Weights of a small image denoising autoencoder: 32-pixel images, 10.7 epochs.
Rows from block 8 of the decoder, named by matrix and row number. Each number is 500 + 25 x the weight over its row's rms, rounded and kept within 0 to 999. All counts start at 0. Numbers have three digits each. After the name is the row's rms in percent of the matrix's.
# conv: 3x3 conv (decoder.decb.2.0.conv.weight, 32x32x3x3), inputs 28-31, a 3x3 kernel for each
conv.0 089:500525476498463502522496503483493492499483509508490495471457506464545529513492455514450505454472514486528488
conv.1 100:527529472510541508479513491491580523515497472511538505473505530511471459480500489480541467517509480488534507
conv.2 090:524513515479507493507485508535550516549519500468501490512503516516549483478479498506476485473509486477521461
conv.3 098:508510490494480493485500496495547469540544523531466491492518474465448485500512476520523504499565492506470480
conv.4 093:489521516451522487486509501501550505460542526511518490530463493514481499486478486530475508534533503495475485
conv.5 098:513492492484467498496482513508499513474478476524530513488536467484509486499516508451489458489454494474500489
conv.6 085:524529520506487499507486505523530532514536473503520474519531481493554471505500495472491475517567444517481499
conv.7 091:480505492478512515511475514456491471566461521471428519512553509493482529526491494516473520538467522486458529
conv.8 096:538509506527476484500491479514538500495533503502547495461524532477498488509517521519464482461488475523480509
conv.9 086:484520472509487490505490465526516477506484533528521500520460504481461486488455473526494491488497526498534528
conv.10 095:498545469515485509481515471482563481480514511522477517515466504487471524509445502478544483519496477471512489
conv.11 104:476495507487480511467524517496492489461465510538513493499464475496495515495493494506485523481503467506518476
conv.12 141:483458496478439481482470468478461500481498476521513494522512504450517503525544534484468504489509507484496488
conv.13 151:512512483544542494527463507492499522473471439488485474492499489561511489474509490477502480494487497517557520
conv.14 094:511497475526505476491481527511525506535541501490541492482514514524525486509478510488530513465500494506498498
conv.15 099:513506485541546481475517519508529516431523504473473505512480490502508499497461486501503493492515507519523504
conv.16 102:493487453532505518481499483507537472486531510483496489477556497467514547488504492494565498493507515479484469
conv.17 096:494527493500478478504511467504567495506523458526510516514503489496533505488518515516512473494526456499470489
conv.18 089:490504530480483528506511511528506503479489512518491463506516481507475533487510509466488496492543518487486494
conv.19 101:499554486508548525485538450504469500495524515497501494496494551516472475495484503493485497507533546496494518
conv.20 090:510516461527498485525465487531522535484478524509461514507471494513508503495495485510498500494474488521546514
conv.21 097:501527505523445536490487536492505497507484498510495529514497542494515483497523474509476500465485486495448532
conv.22 111:489475516467467475516479492515486488524539517487521498502510512480495483487495506496518477498457454458460486
conv.23 108:482509526459507489517430506500527515528531523480489489504529508508505488483535496501545479498494506490507511
conv.24 108:499502467523495525504434474491456524437478487495499477475495506464504445505527510504477519493472452485504519
conv.25 094:490577473525485541502521504513496489506443470555449533488540477482507511494494493525485519476503508504504522
conv.26 092:503491467473444483522513505524473486507453502486463514538528508499519544467537515541486490509509500487508510
conv.27 106:462533520514521530481489476502467497502535492479498478512480472480556495522517513494483497485482471448504514
conv.28 072:498470491507483507471457523495472465532543518468485487462520538468502503479503526525478528453482493519493506
conv.29 082:484534537478533548491532473521467523478514523490512470490487514472539513495532495489531505477565493504544519
conv.30 105:489515503473491508447481478456477503482485479471494488494547515496565510519528499512502491489498478496452501
conv.31 104:513537486505522525484478490516457500472516517523509522496506484490544490516506531542508502513477477526486521